From a checkpoint of a small audio frame classifier.
Model: activation star_relu, moe top_k, num experts 16, width 128.
Training: batches of 48, held-out accuracy 99%.
Rows from block 6 of a small audio frame classifier, named by matrix and row number. Rows with one number belong to one neuron. Each number is 128 + 24 x the weight over its row's rms, rounded and kept within 0 to 255. All counts start at 0. Numbers have three digits each. After the name is the row's rms in percent of the matrix's.
After each neuron's rows are labels from the 100 clips, of 14976, where the neuron reaches its highest value: "strongest on" is what is common among them; "lies over" is the class under the peak. Only what is clearly more common there than usual is listed. The data: single English command words and digits, spoken by a formant synthesiser in many voices. In brackets: how many of the 100, against the usual share in percent.
# fc1: first MLP up (model.blocks.6.ff1.fc1.weight, 768x128), inputs 0-127
# fc2: first MLP down (model.blocks.6.ff1.fc2.weight, 128x768, transposed), outputs 0-127

fc1.687 095:084097174109118143124133109150149108111090125132116128118132167154136085155116088147076119157133095147086145112144127105130126127115111165138126141094109077139110122123139129130123095138131134138137096165141167105136116085085142154150157137129099122109098120104123124146144070140112155160065051133135101107155110131152144134136097141116128091103122117124119132090107151120120102138165
fc2.687 101:146140101108174137118120139092107092112152111148115139089125176108113138152135138093135123148148093131155166141155117138158102100124153132108105117146146120078109189086097115114138108128085107170132122148128148148119105118132138137165128142167106123147144144144158122125115131161126163152191136081167138181126143128124139105119169124166114177147078116146140104135150138130139118100132
strongest on: reverberation (78 vs 34.6); /n/ (68 vs 25.9); /ə/ (58 vs 9.8); /oʊ/ (39 vs 16)
lies over: /n/ (53 vs 1.9)

fc1.3 098:143077090129182121125140120143146166141122080103139127151146127179068089133126127125129147106159117167135064109157135129123118103099179130148146187123147087122121125130146123138134155127116107113140146130148118128075144114114121131099138102137127119159133122098156115112133098151095109167154130103093183152116094143102096132150111126141122106112142112136115116110125097147085171126123
fc2.3 098:133113145128161079126147168104156135127142115107140103120119157156112148125131127097146135097133150135148117125132145092141109128174156128121115152140159070133090102128124138137128138138097191077109132098138142090140141111155083118171114131109140125132095083167120159089138107128124170164113138130147102146101104083115138102132128140079103101103129085152117111144104165103140165135159
strongest on: /oʊ/ (50 vs 16); /ə/ (41 vs 9.8); word: forward (28 vs 2); word: open (25 vs 1.9)
lies over: /p/ (46 vs 2.1); /ɝ/ (37 vs 2.2)

fc1.34 107:122162120094152093147148135121151157125111124061131133161167151158135107118125117123123124117129131123150094089086120103113128161153144089127135147177201153129100156159114114137110080112104172145163153121112125139152132131118125080089136119143149130157148153098113126159125110110095140127121142149150101080111147102098159098132105147136099141147151102130130168136136122097126124171147
fc2.34 104:101174120114151107144129166147083129090137129161100144111134125144085142152149080108151135132133111123143139177175152141159148083110166100135129127133176106104085119101132150145132078133124135107136140107114144108078094080120132175103120149136110143117107129112138091168133118135089164111145133161107142115138091157146127111180128112165146114155126089111144138130112119119139155145125
strongest on: /s/ (80 vs 19.9); /k/ (65 vs 16); /ɪ/ (38 vs 8.2); word: six (37 vs 2)
lies over: /s/ (80 vs 2.5)

fc1.12 102:138154132125144151139126134139158137073121081102119121151142133146121147168132136105134144139139104139198138079164125120175100135136143106113127103122133082142106065105161131158116135127119151142111113137123161101178084099083095104144149133102151146137150131162103107151095110107127117114161147190115108088129137134152103124128119125145133140145123141094119162118142136090143177136113
fc2.12 106:115110135130146095161124138159133089113162114126065124139136136169134136124129158122131112094127158141147093160157129102116148065162155154087104119124176158069095125103130120173142133115141101110107131158145118133111096137128121188123150116119093109157097127102106127152094122089102109167154124103149133157105096138097137110150136119136167131105117147132162136131121123133132113125182
strongest on: /v/ (61 vs 5.9); /aɪ/ (61 vs 9.8); word: five (61 vs 1.8); word: pause (36 vs 1.9)
lies over: /v/ (61 vs 0.3); /z/ (39 vs 0.6)

fc1.123 093:092088148127148121131140152131135110145143056163147116126136130110129133128121120090105090152142134170102093146138157148102118161144114127124145152188116091121149141151132135133159133151127125116155143153136127129112159111166074116097114135117128102109102099137073122118139136116143117140102062186138127107141111089122142159137139132115122068100139061152127127127128124142107145141165
fc2.123 088:129117131127128095104158152132093131085124111110120150133172102108124141147131107099119126098159138096135102116144141126177139127098165143091092102122165109134070153124126118178095083111114113126127134106100148110072088105159113102159123126132119125169148155131109150143172123176116127136195151138126109127150063146130121125167152107147120172117130133140123140116122151108123137127147
strongest on: reverberation (71 vs 34.6); /ɝ/ (46 vs 16.1); /ɛ/ (43 vs 15.9); /v/ (28 vs 5.9)
lies over: /ɝ/ (42 vs 2.2); /aɪ/ (26 vs 2.3)

fc1.362 096:131126119120128146140157124126117118171150156111122124125121100116074073103106154102118119162094114144136149143081124145121116167103134143111132113125104111154132092148132130115100109124122109107154171120130112124162113124127063134145118143171101157129126154135166151099143205121162119135117136120151139109155138127128202152119127177142139101113137138099124092158119176151120087160128
fc2.362 109:120122090085115057158107107099093120137141121117127144175156160111150106114090121155135136139162131117158159142147120153122099163148152109102165108104113115129134106131097136154127173121125185139133139077136134066158091130105144133132118110121147150143088142075125124160133118120108120117143111157126096126115092135167121146162108096149112125109144148111125143185131116117095120108113
strongest on: /f/ (62 vs 11.9); /ɔ/ (38 vs 9.9); word: off (26 vs 2.1)
lies over: /f/ (32 vs 1.3)

fc1.460 109:106126159144115110124174099098149154124132137101109137139128123100096123144085151133124180157130094151127097102143135115154096130171137172100146095129155100152087110092111128139131111094130109138113157128143139158166154142140082069083109132084149136134145134106139129108137133065109134161126136158127133116116161091141128137138128131147179118152102112130131163136121116181159168116140
fc2.460 107:115151145124148153148104147167119121147138125100107115178140150157139138115103096151154127135131119173168110163138106127129146104112117109102067137113127108094057117117153102161163167094126126095113182123123171134154068122156091133142126099118100144145100115144128107119151114137120115125161128138170150163124103125094108101129135162129127144118123108167118161113096098105125117099111
strongest on: /v/ (98 vs 5.9); /j/ (95 vs 6.2); /u/ (95 vs 6.2); /m/ (95 vs 10.6)
lies over: /v/ (97 vs 0.3)

fc1.685 099:113110128118140181119126108129131105163148085152180121134126100106120095128129118136101109128107128141113117154127137092154181145127156140073154142155160117137111094144114103101121094149162143135178143130130122169071127135133087144130153132098091106135137150139141135104137160108150106123108118149128112085150104121155099172123100133123133098151140115113073088146106165136076145128166
fc2.685 092:146119173127147099124071123152114140091124115151108128158104147107148164154084104128097137126131094083185119116153146125140127105128174149060080147132118125115096137124147120154113109111165134142105149100134155160102130097127099106110141131139157118149086117108118098161162117141083145133133096132121117107110093173129159134119150162121136090120121097135119149140151123085133166113130
strongest on: /v/ (49 vs 5.9); /s/ (47 vs 19.9); /aɪ/ (46 vs 9.8); /ɛ/ (42 vs 15.9)
lies over: /aɪ/ (34 vs 2.3)

fc1.57 097:127074130099102093125157135130151107125100148146144132066127134108112154102149155151131094090113103114135144114131130161134191112097128123126121101127154136095148130144147116127142115108156100170145102123137095167117103128131116110159168135151189156151133121158108141110128097136138120140178087121114080153173172153150163130137116172138113128097106109112123124135143144149154108101162
fc2.57 109:152133092127110112125116146177165097129125164175160122109153108116193135134131164112136153137132146126135110108134151159155158124089157159110148147145141114122120107157121125119120087167132124099138156112141079196126130123140127099156156154175154127141120100079130180120115086103159103114128109126136108166110117151100158110140158122118108093125114098129117131127121089141149145164111
strongest on: /ɪ/ (97 vs 8.2); /i/ (73 vs 4.2); /ɹ/ (73 vs 16.2); /p/ (72 vs 17.6)
lies over: /p/ (72 vs 2.1); /k/ (27 vs 2)

fc1.283 087:089154124138118130104127126109154099140134136120162122154137091201090122126109113100143152141106138125097171126142116111196153133117128122112095163152180128102111136113108176145122147145134119142106176182108135112164106092118117107124175136112124135146154147119135098112084161093125133115163112155130148111159124115142126113099103147153136085144155155117153120114152096092122139098113
fc2.283 090:112087172155141105155110156127100137122125150141070135113173119125113118183104125168115131104151103136124119139183167147108134117121162118108136149130164143073075115108125131159139140096102128126082119131156144102088121114116108149144124133101121075121134127111113172117108126103110135132114133104157114110135134169105128098096175132154131158103109110130129173122143112158131096087155
strongest on: /oʊ/ (83 vs 16); /n/ (56 vs 25.9); word: no (53 vs 1.9)
lies over: /n/ (56 vs 1.9); /l/ (41 vs 1.8)

fc1.381 102:099079119115112134174119162123148137138124131150152156141148160094189093159116142129130123140145112118094153121127141088126100108095107142140077105138093097112137106164146106109113110116139174116100155145172141137131166141130151157143129137145112117147070143125158096170137122130132127138135077115140110165100083140136150137152091150166118134135133079122121140099102162121114098109098
fc2.381 101:151177143133148100116132160140146123123140108169146121131135134123115164141147115089121121132157103148141102175138082127141149118123219137134145128119165144121090141075147111139082141096116136114106157148122125148109080134104150119128096121134110187153159161087118154121165107126104163171118098136169133145099110117160108110114166125147124119118108127171106133110139125139143136118139
strongest on: /s/ (49 vs 19.9); /k/ (38 vs 16); /ə/ (36 vs 9.8); /j/ (27 vs 6.2)
lies over: /ɛ/ (29 vs 2.3)

fc1.425 113:089135119116101135167143115150121115110165167091150126151136112128129074107132174120116097134114099124206168125115130120144143127100111147114114079161110151179145142128156133109163123115101097149124144122138090108160110117101093117154165104124146169160161129134118150170130112113168103145122118119105128137149155082150162108110131175148129134105124133118150096149108156152096124142133
fc2.425 106:138128140079112099151062140117084101089135074108071137141115135123130075120099133124168166159118123101144130115176086112114087157118163161107156122116141113132102149155106157145141110112142157139123157140124173134122126103116123108146114143156130123128088124106120154120136157119126133100150122135125126117150094176130110159161124108167121118130132126133137094203129121158106126133129
strongest on: /s/ (74 vs 19.9); /ɪ/ (42 vs 8.2); /ɛ/ (42 vs 15.9); /k/ (39 vs 16)
lies over: /s/ (52 vs 2.5)

fc1.142 117:093124141133171128127123160144121143088150046143125139129148104080136128143133186118129076152144142147122123078094118130133119113134102134139112140154099129124175133113136109140162136112169141098127118120109090141072155123125106119134151136120057142134114155138118095136126088096129096150140109158136143098150110143115087109137114122150099122112118085180147097117137137130137103106139
fc2.142 114:103095138132162161111104147097125145123111162155135080139120154126127158119160083073126105091152158139124111131153160151120126069152159132133124110117124152110134146152139122124143096148103150144138091098131178155175129115166106088103127107106099139135140158169125128135172111111096160130149107134133148175091076159111118150122150138123108091128114114173124139094129121127140121141151
strongest on: /ɝ/ (98 vs 16.1); /aʊ/ (58 vs 3.9); /d/ (58 vs 8); word: louder (58 vs 1.9)
lies over: /ɝ/ (98 vs 2.2)

fc1.144 091:137102103124120107121095139074135139142152113151137126156157115121161158142132075163146099118133109177132131141113142136133123083126124138145108157154114115125120086129118098117158103130136178108127160151099148146048075138156104135150114136151112135166109133133088140145115154139134111113111088101111131100136126147146098095154088151132103104153122137104164079129127166176119124141140
fc2.144 095:099105095130153126160118134111119102119126114138120149113153139151152129158131138120110135181150125120128131128165108119143147104131162114113135099140142123114061123122116149134109110134113116119120153078177159157138147108126144083130141127128133131134095119186136159169119126123064122156101120139142092103133073152106180124160166087142130152147120102139101139125128142091115148063173
strongest on: /s/ (45 vs 19.9)
lies over: /ɛ/ (27 vs 2.3)

fc1.371 111:060137149098132128116113118133146135085117115073148164130167120139096148146115106165071108151122142144166151117162096109158134117133139123139136109145102075126093099107126127154120097136145179143085114103141128116179099143115127125108141125117117155136139171119068145143105134133137140120141139148101130112108152123138118113089154161166129133092130096128135161179128092094120133149124
fc2.371 094:152132153119118109156104128159154126097171115137128151088139158153131138156099176087152131086134070136139148135134135106127174130107187170103092112139179118128096098112103165141142116120104130122111168148136168105102100108148114143114160131157114122149105115123118142163145107160085129164143124137088139124133082086166163111179136132121152125131133137140135139127104159134128131121142
strongest on: /v/ (97 vs 5.9); /aɪ/ (97 vs 9.8); /f/ (97 vs 11.9); word: five (97 vs 1.8)
lies over: /v/ (97 vs 0.3)

fc1.637 094:139168147150154128136182125119137088142141106112140142131140153113107086110138168095093095146132105152090148159132122152144135152132149097129088126138129146114170144105098117136181124174119108094084114111145135127137157103153123155123101113143130125128138174121125109174133125132089118117166113104145124100165136108073101151136124115133124084127134118168153129104091147073151120179130
fc2.637 109:114141112120160112108132144142120118124095178168101158130098106116138147123091101090135128087133103105117174108138186133115139125085129130134095118093170122132133145141158111131112119116117126141140144155116168127134107090162092094128084141115111065111134135135096151163139140106135196128090157127127151109149138151105067101118126131125128159126125123147102098099099148172148128118148
strongest on: /ɪ/ (61 vs 8.2); /p/ (60 vs 17.6); /ɹ/ (58 vs 16.2); /i/ (57 vs 4.2)
lies over: /i/ (57 vs 0.7)

fc1.717 089:132125118129111146092162073099117148100104140063104134140136105104097097184103080125135103117059180154136142112131143091129114129114136126130119134110157136144099107115145097133153111136101152161128143121147157150108134156134133148112144124122160090157171133157148139105079135097123113149121133166076103122129156136118121093107126133107117084153160115127160110148114124146123167122141
fc2.717 086:124103147120148048155109141176116078118160112141127124127147154140136142124099150138098137124128108117147113142187136169141093133086149122115143119104134149112117121129138156112114150144120142129135175090103139140072082080134146180127135105080116107123122164165106143116128080128114137134125127105135150161144103143123142127146162182147107147125106088170132134134116083126127128130131
strongest on: /oʊ/ (67 vs 16); /g/ (48 vs 1.9); word: go (48 vs 1.9)
lies over: /g/ (48 vs 0.1); /n/ (26 vs 1.9)

fc1.23 106:105137161130144124126180137102169119119107126158146118114142138092170121161129130124113135112106151089122100145106143104167138123159103116151181112143151146125125134192102095095123128152138142092183167155147115161086143128125131150120161135144112105137077115123101091139131110143147162122107149159103141103154102116140126164126112173108145066093151114113131132118122154142128168140155
fc2.23 099:128089107117133101114122140152123130121133114148145110147169138125101153144133117110135137129157098128108091135126174137136106113146151150046105105128111098115109144077120098173092088138138121157092150129164172157132109110132103122097152150096128130168102096080142142089149092138107150127116110094135130141175100124155124124126172132155131123179111114123105161129123169102149139115153
strongest on: /v/ (85 vs 5.9); /j/ (85 vs 6.2); /u/ (85 vs 6.2); /m/ (85 vs 10.6)
lies over: silence (100 vs 57)

fc1.729 088:091132180127161167118128122080137103136115092127129128152126094099141144133132126119133109140111114184166078102114129171136106109133156164141118114137178136126095125131157124129127130131139159111151159133181095101128150128121107143144182104138157093138114177180124138145101118109164125139139094176122117186165143111117120135100156117109106103121120141144160146150094130129111130106107
fc2.729 092:128119156119157105132114186140123090106136117153124119164132120141126131180096124111143097143135114120123142106192145100154146094118170143117147138130166104117091126120101155177143134168113128136102137123104144104093142092142103105144122123104142106167140139155120120110131111150116155172146087123108126095143052136142146114130144157168140147158135100149125126125170098175125148096155
strongest on: /ɝ/ (55 vs 16.1); /oʊ/ (51 vs 16); word: lower (41 vs 2.2)
lies over: /ɝ/ (55 vs 2.2)

fc1.444 080:090129149123109125107136096139188157143127107123127172170140132140114084155122141138123132119119097203176169130159132111145110086134157144104083120118105099152125153103102136147151134143101114147121141117129096117127138113109099114126166122128141127186101150160127091152117101119114134171132141150120143132131072113178140123125134144104145116164133161140113151121138095119095167095099
fc2.444 078:135137108120150084133093190146155104084108149135118141135148132125144153148073158131132142112117127160145118130178145123140173130129160145093118128136158094130100134096112149168126137103107117129087108114110144152049096115131111124157105110133128094156163127166116152117145130132095185148114108111115104114106106136107136124149193153115092141114133127150147125119147106146156137095126
strongest on: /v/ (71 vs 5.9); /j/ (63 vs 6.2); /u/ (63 vs 6.2); /m/ (63 vs 10.6)
lies over: /v/ (71 vs 0.3); /ð/ (29 vs 0.1)

fc1.551 117:114126100085121154121116107161123101140158130081133138118139134172108139095139141089142098140128105124209133120172121066115140127108133164117093149148125107168116131159122138131155134131169112151082132127133121081186109117086132132162135122124125155162178170132120167150118095153132099099134103117098136096127135110126136113117124150140114147147132123130159164104143130109090140119149
fc2.551 103:117124149125123099158101134151111110092150104142110122106133102145118156172142141076138157139130076135144127159165110107132103081114157117086151115117120139119115176066131126159116112108124145142137140170149156150112137145126117117123121124129133129170121116133087181143111148122088162088085109139102117115133096131146135116126152131176141153128113119109094150206103116120165131104146
strongest on: /v/ (97 vs 5.9); /aɪ/ (96 vs 9.8); /f/ (95 vs 11.9); word: five (95 vs 1.8)
lies over: /v/ (97 vs 0.3)

fc1.585 105:196173122106151116112097134094153099131140165102128136129115115129092104106146156130128139152115110160164147118171129108154146080096103154157091158168089135106095082117151156140126129151137117115103154121104110106136132108123115111131125136117092135111141090102126147128115109099170168148133123143098067134108178132137109106150083127087144139108143161117117139118151159110121105137146
fc2.585 119:110139109110145133128106085144135121092115091162116084123121098098170189142146122131129117113162123092164148118118118142066114142102138126142120115118148137146108154151086080158103140121140132168140116143163140124083158113117140166140146119167145085171104108158113117135102119095117145088117111112129159108107108097143135117155167143101098114160109098106110139136128146147126124085172
strongest on: reverberation (68 vs 34.6); /k/ (64 vs 16); /æ/ (61 vs 6); /b/ (54 vs 2)
lies over: /b/ (54 vs 0.1)

fc1.695 103:140159123150121123135131070118128175118107117134170113127167101101116143112141139146102146114144103135114158164129117108198143089103141185147125114080119111131099099194122164102147149125121141159129157098090149121128106125127139087150116084149123116117080103148121113142100121142106148118091080152117133135136100093147151129150117131121107134107120127127161150129158154163089133144126
fc2.695 091:113096137124101111119116175121063103138098144186105115160128155131136157166108160145136119139143138125141139095130113117155109158118165122118137112154124115117062106117120081149121126097098098146142131120188122110107122137117144142131163121107115111173147108116132140130149146124150195128127124114151123126131081106149126119146119087130073102152134092128120138190105135106161121102134
strongest on: /k/ (59 vs 16); /ɔ/ (37 vs 9.9); word: call (31 vs 2)
lies over: /k/ (52 vs 2)

fc1.242 100:120131098144129123186122100123118136149137137078129146127102125125156080101168124139127083158070078143135149129154130162103114156155117132120132104123135113145141100120107109122136156115126153104137155112123113143124093123116060138108139093106100106096126158142149134123162141109107144161171152128137099111138140119143174167077150149142090084147128123120164145129140119149137093180111
fc2.242 114:111127120085072107149135122131147143113167144096092126190119113124101115119102153148122124134161140132127149136113129136131111144146157097096137087112125146099146111163138156134101140111109170095139144104133118112132103142088115161128070156168152169123151111122128150157134184151118071119108091150117103103128113143143124171164111169121169098110145136143142109152105117104091132108124
strongest on: /f/ (67 vs 11.9); /ɔ/ (32 vs 9.9); word: off (30 vs 2.1); word: left (27 vs 2)
lies over: /f/ (55 vs 1.3)

fc1.312 090:142086122131128119124094120133142140148099065176126164112158115171112090115165113117134139084132119145137153083142160130151155124086121147128138130149140088136124168093097129136095124152116113139082178108166125121106158132126151129135105120123140118125132108104109080159139137122098127134154105149124160187097088105115103144139139140168117170151097145156142121124082113153104116146135
fc2.312 091:127135139133159080096148139160124101056120139112142117107108117149110137134090132131138088153125137132138116134124084096127120161142147139138138142112171088123112170124113141120177155151132134146109102170085164144116161122121095114143121135134088120139136135147144168167156118119139139145112139079143174116073124130113109086087181131114121107117112154161078123119156148114137160110131
strongest on: /ə/ (97 vs 9.8); /l/ (96 vs 27.8); /m/ (61 vs 10.6); word: alarm (61 vs 2.1)
lies over: /ə/ (97 vs 0.6)

fc1.747 108:112124128110153109152140118111148145119094146134136135109117092132093121150152181118134081121120148179135064136149139127097123133183145124131137102087117059141118081125143115096156140133113103132133121132138119115141133109118105099110128145135192178100169166131125137109123134134124097091159111171133089158146119102093107186104127125123151133129102109131150139114166121149135136107146
fc2.747 110:143132092130151100121100164094104114128133154180126150118117128128166165106110129124138137112123103107141140153166136176152145137086160120079116123122142124129155141145080104120123143137115129102123148102154145088094105112136112178154097176138152080157117097162129177136080094103101147092112081141112121122146133123116082140127122140099168123122136101153091146139109151103117135107129
strongest on: /oʊ/ (40 vs 16); /ə/ (27 vs 9.8); word: start (25 vs 2.1)
lies over: /p/ (29 vs 2.1); /t/ (26 vs 2.8)

fc1.711 103:096130094151143138123199163087149134130108134154118122135116161105111093129125126111139095112134103126177134143091120116125130116113138159162109113163165155084149111166148122156154107145155141136120142117110162119109173125169154169155135083115093098129149126121109129170129132127137114106134129165096162117176157135095094116122124116121126145190135133140137066111143107107117104129140
fc2.711 112:097152128143144135078157110137120117137111126138141129104114102122145158145130122149144184093164107078095125164133168155118143126162131143118111160129150155153128156123130155128108118112143108158105079143127135141113129109156124135119107094109093116120161172158141133149168080102140167147164155128143142119109144132082088126103144166122084124168127147194155091096120147154138131138124
strongest on: /ɝ/ (44 vs 16.1); /m/ (43 vs 10.6); /i/ (34 vs 4.2); /ʒ/ (31 vs 2.1)
lies over: /ɝ/ (44 vs 2.2); /i/ (34 vs 0.7)

fc1.499 094:171094145107118128110138106104110128168162153085118138130150130093077136150122165077091138130080146162147143096124100066149161115141127143151136157174124124117125118143138122151136148116093127144097106141124101140146122084092112078170114126106103079139139111164151143106092137156117118096141120126142107150127144109143129120119092116092110127107122104134138157099148164139138100148091
fc2.499 089:128158091108142111161115107146130130115118103159098131149151125108180132121141146167113119096148109120139117130188166136130107103098152130114114147116145114112107115136115137136101116143179146151145131154152166115059130110121094148150115090150112109123122126121095130135114120119099143146118104158114112096097102135113134125113176153150126114160130147121115164105132148110182118076214
strongest on: /p/ (74 vs 17.6); reverberation (74 vs 34.6); /ɛ/ (40 vs 15.9)
lies over: /p/ (74 vs 2.1)

fc1.301 084:115100129114127113133100142100139126124118113165121163140108114163128088117164136099109117138154148167102185072135166089145129148140115113133113136124060078164118117154123120142110135104140145146088150133142107099097138140125071130140144144132101102129115142141138120124149144150097130130089054082134170139135077106152104122123124131141103133129141088128147137121104147113153141101167
fc2.301 096:118101156122120105113123143148116113108127070092145149124131136135136160174146153125165096083088089160161119168132092154132139148125139152159150124127161118114094128085133132162146128120102129134110140166115163146110087115132124078151110157133111150138138136156133163125130110141145156142168156134128137140118135168161151093111198131140085131125109129153082095084120128119134141102161
strongest on: /ə/ (100 vs 9.8); /m/ (89 vs 10.6); /ɑ/ (89 vs 12.7); /ɹ/ (89 vs 16.2)
lies over: /ə/ (100 vs 0.6)

fc1.199 087:113154137107106138126143159107128146098129153125142141119158151142122103120053118117140119167064094134176094150155146110160103162117136108130153113109089138129065141110076108130140103168131159114177164140124104137140127114132123148097128070133138114131118121159121147108125133103117150157132133121124103136075134117152134157127086156143134133117164117130158163121086125166111146141134
fc2.199 090:126101092105151067117133135156081118125126117110123120174103126149136087141084122122124108113143114114165146118167109130120119120107152138095108130159172113089094121107131135159151141097073156104139147122124161139126099128102094134143139129145099114154100141110085177156160137161103158123159119146119107090127106146133143129143150095127082127136138079089121114165139141107130137074140
strongest on: /f/ (82 vs 11.9); /ɹ/ (77 vs 16.2); /ɔ/ (66 vs 9.9); word: forward (34 vs 2)
lies over: /f/ (82 vs 1.3)

fc1.535 088:129134132104124131127121154148116100139108175110125108157138072193105089104123089136143137169119128108120117115149128084144153123118166132141120121107129108139133125088166085162121133142134140168129115151130101154076104129099104112144124156143090137121181109135136114097123132122113118119154111159098112105141146120089146177150113143091177124079159110103128108110111098108149146099172
fc2.535 107:198108088106113149154096109133100133110141139122121093147111137078113138172144117149091161132127135085144104113150168149109094119134153155091136118140138130063152097122134126126089138117111108098100135150141167156072111121145138113153182134081125113126107101109125144113085126138103097122111132123135156110144122140137154117125169136129126108130144096122133150131177144118129069120128
strongest on: /f/ (46 vs 11.9); /aɪ/ (38 vs 9.8)
lies over: /n/ (26 vs 1.9)

fc1.540 105:112102107133170145118145117127123122138076171110141142095139131114140105139146146116092093082134162139137085169161134113121150125147149173098099102141133096174140120162087086097085134141122124101144165150134101133092151142156113126135131158138153167158112134145155134132115109089103141154158099149106155110131166170105140135122113164119127102081142137123107160110098155126109159144139
fc2.540 118:150133129139175102124086146167103115107155137165140111163131140098113195139100138121137153128134103100144113150129122143168154137135183131077124084118120110091112116157118128132115082166160136138102139122143138196093135102146126134141127174163129092141126078150146125118143116122130136117145131115128149154161104111141162140149135125153152137080108126150124165110151101121176111144149
strongest on: /oʊ/ (65 vs 16); /p/ (50 vs 17.6); /ə/ (40 vs 9.8); word: open (36 vs 1.9)
lies over: /p/ (40 vs 2.1)

fc1.15 092:112155130103133131111159127128155105113146161157087141093124100123134139140127116156154106170115093173116150102093131184128167132159148134109165131125150118119082124116104092134147147124076178101145117104083101151136170117149141099116139098125134150147125115146114150145128115148180129148153126171110144129112137110114150150112145120102098128096112096109143128098145160133104185141180
fc2.15 084:136144094140128108114118173154098140119149148137134141166146139159148124184127141111117125115132116133141146124206134121174107105070169166108086125115148134099096117120092118167125096109135131144089144098187136125116103115153095125127107118117135124131112145094136105148106133116114151124111104119151136096091126131121163124115174169155117150135157106163083136122125126163102113081120
strongest on: /f/ (56 vs 11.9); /ɔ/ (53 vs 9.9); word: off (53 vs 2.1)
lies over: /f/ (56 vs 1.3)

fc1.377 091:101137118116115119108166101120180125141163122132152113129122164087137126111142153138108148137081127139172136117148155147099123119148137114134115095112142156135136102111147115084185122109102104124122152157133165141148118133126072111108145129096089105094143151101161165136125078116124147152094082166102184127120148111136166121128106126093123128119081102116088147102138111126107134079138
fc2.377 084:110137124133147122132096165137101119092126182132098144149133119139128110145097093126113121128124107182127109151194112115137147148121175110083116152104145109142060122122091131170127133116102127148122176112144122096121126099139140106152122140102135137118130147135079131129125115127113177158136100147164115133096090149101114119134137156126099182121147142155142109154087142099162123073138
strongest on: reverberation (85 vs 34.6); /tʃ/ (52 vs 3.9); /ɝ/ (46 vs 16.1); word: search (35 vs 1.9)
lies over: /tʃ/ (35 vs 0.5)

fc1.566 100:128127174101126128075100132138140152127105142142114140140167137128074085075127139097153100144112151135155127114126168125149154137130140163171101128139123131120170127115113081132113120101133125114167152128140102115165148100128156096132143087124152144109133143074134127145125129123189157141106120138137129153177151125152115120160113133100168130057142153155142161107117144139161122100146
fc2.566 104:107093077132131128114092137106131116123127136123098129105128146111163203157109158113111137131150148083171123121178160132114135091138129137129131134129156124136145117102125130165084136156087112159137117106178126110076130148125109155134162164110138079166118108090081171128141107137114162130166128146143150154102117130113135096145137153114117136144090090146109140149143137151122125091107
strongest on: reverberation (63 vs 34.6); /w/ (50 vs 6.1); /oʊ/ (46 vs 16); /ʌ/ (34 vs 4.1)
lies over: /w/ (47 vs 0.4); /oʊ/ (27 vs 3)

fc1.478 080:143136154107185140102110101124158117176132137137101094145165112159156107116147142104122105151125157106109168142097123113113147098104137141138104093151115143176084124131097127138128153068167144162125141153109105145106122125153099102157155104109146134108119125138120143185176134141115119162145106107128160144135118104136134167137130152147083123105079078172161141121139139114127115120121
fc2.478 084:133138123129137132137104154119105111070171117135107111134135130118147118164139117114129127123142112139165082145209119122140115103107208181117121112121159098108118140127128160152133101137115126147124147106115143118091123096163124159139107112104112133148136129126090126114120090118094133166137129129110153100146068145118136131138157124135084144144144159175101118105165123136157175112168
strongest on: /f/ (57 vs 11.9); /ɑ/ (44 vs 12.7); /ɔ/ (31 vs 9.9); /v/ (26 vs 5.9)
lies over: /ɑ/ (44 vs 2.5); /ɔ/ (31 vs 1.9)

fc1.521 097:091104135130147116147150185110144152140128149163121154117146131166163117165132134085155135133110150194131128133127108119134141096153082142155103100141133095159163158156125124125107086151120151118129164158177141140116142116133099154142188124132115128124129127129135147134142122114106146112134104102106150136080142107128162140119132136159114165099089127157118145084060136100175119116137
fc2.521 107:156132144087161127103119089094125134111073111156159110127102097133139144152170126104142103101172141126150110157157115156148151150129179113160135137108131144113110147085118094113119113125152108142065122169106125159151119142153127112139087143122099124135165116134162120148120089142117125163126114133128126118127107127175127076083160096124134124141113169146105141060114114145134120137116
strongest on: /ə/ (50 vs 9.8); /oʊ/ (49 vs 16); /æ/ (27 vs 6)
lies over: /ə/ (34 vs 0.6)

fc1.205 101:131128179160112089136100134104171130127115083159133144124128119126166081134139138114103128094122132162144152122119105132121117122146100138122136151107113134152132122137098111104090119136138142125128122143157141145103078121131076132128169170150104092137079147083127132145183124159116121160137115121148173115114075118152159166131116130113125108131121120130121094109112126097123200118193
fc2.205 107:124122152076142102133113193152130123119142123169135145104109142127141169119165122100153103095119104131128132190158109131136120138119138146157128110110163106140107164059148095130100120097134115137080116165090151148113126118091130123179123125133136114118098161113163149101114114128125154160101153133110107135117129127182133083137149148160129164161113131158083121111112139132129167134141
strongest on: /ə/ (100 vs 9.8); /l/ (92 vs 27.8); /m/ (70 vs 10.6); /ɑ/ (70 vs 12.7)
lies over: /ə/ (100 vs 0.6)

fc1.91 100:130148153101147129099127094099153131114109085068164146106157116136114148122105151123134094154095137140128123155163136122164154128120121155132127133156124059089110137111161135113163157114082088137108205137126103143124118128167157156145136098117145137116138138159127102113122111127126114152159113118118130166121108140101148147096180105134143111162128150139126162169086157155105131135114
fc2.91 100:100120124101106054110129146139102130087104151161123127140130132160172135104121140119116123089090103127127097119120085101104152129122142140105112133154199089099120154114087130156125109164101170152152161107112167118139144087140090133121131101129110132144138115153155126138092107173080164127080100115144105101114102135133116145116146174110111122106136126121115138104157115118129115117133
strongest on: /oʊ/ (98 vs 16); reverberation (78 vs 34.6); /l/ (74 vs 27.8); word: lower (32 vs 2.2)
lies over: /oʊ/ (98 vs 3)

fc1.73 091:124093112165135112115185116105129162136136109128161080119171112131102132119122133111167142154132095104135161097140113113144142091147140153110121111126139122138112111159171140099153118146126117123156104129129172122135129093170177117154142092138133119139114119159085129145135103124107178150112082152112097137118097114155156110157126137085124175105145095163099117091102168097086141133125
fc2.73 085:109161143132141129141131164137047125129121136140133089144123145123160105150120168107100097122175134163127132130164105126152165101092180115129134126168146137123089149115083117118133114143108137117115158089129158121133096127146149155126145106090159152139115124162168121113128103098117113123145116101158161121104073085098148138139137095154111109183129101139113153120121107162125129095149
strongest on: /k/ (100 vs 16); /l/ (72 vs 27.8); /z/ (56 vs 7.9); /oʊ/ (54 vs 16)
lies over: /k/ (99 vs 2)

fc1.55 086:153140144123132091123140097095142141168104112116144167156090115115166141144132133130114109116123161107166103106134167133151149119134127146112130113152139108139111147095142113123168150104148130132085129148123126132109140083153094127183138091115135097068117116139099151137142137149139154174098106203134126106103123103105133108110149164067143135101152084170163124116110111146110113123116
fc2.55 086:108133088133151064106126152141140110085146101165098155142132106192090108114131153066104134105117054151140138142152112119144126143133175121124105121129168146092110103107130113150104110133101141133116176135153160114101113110123108117110123163153115122136127121164119128112153121111097132136108128136131122126116098158153127159145158118173086139164158143126095105132111116092129153096119
strongest on: /ɝ/ (86 vs 16.1); /l/ (86 vs 27.8); /aʊ/ (82 vs 3.9); /d/ (82 vs 8)
lies over: /ɝ/ (86 vs 2.2)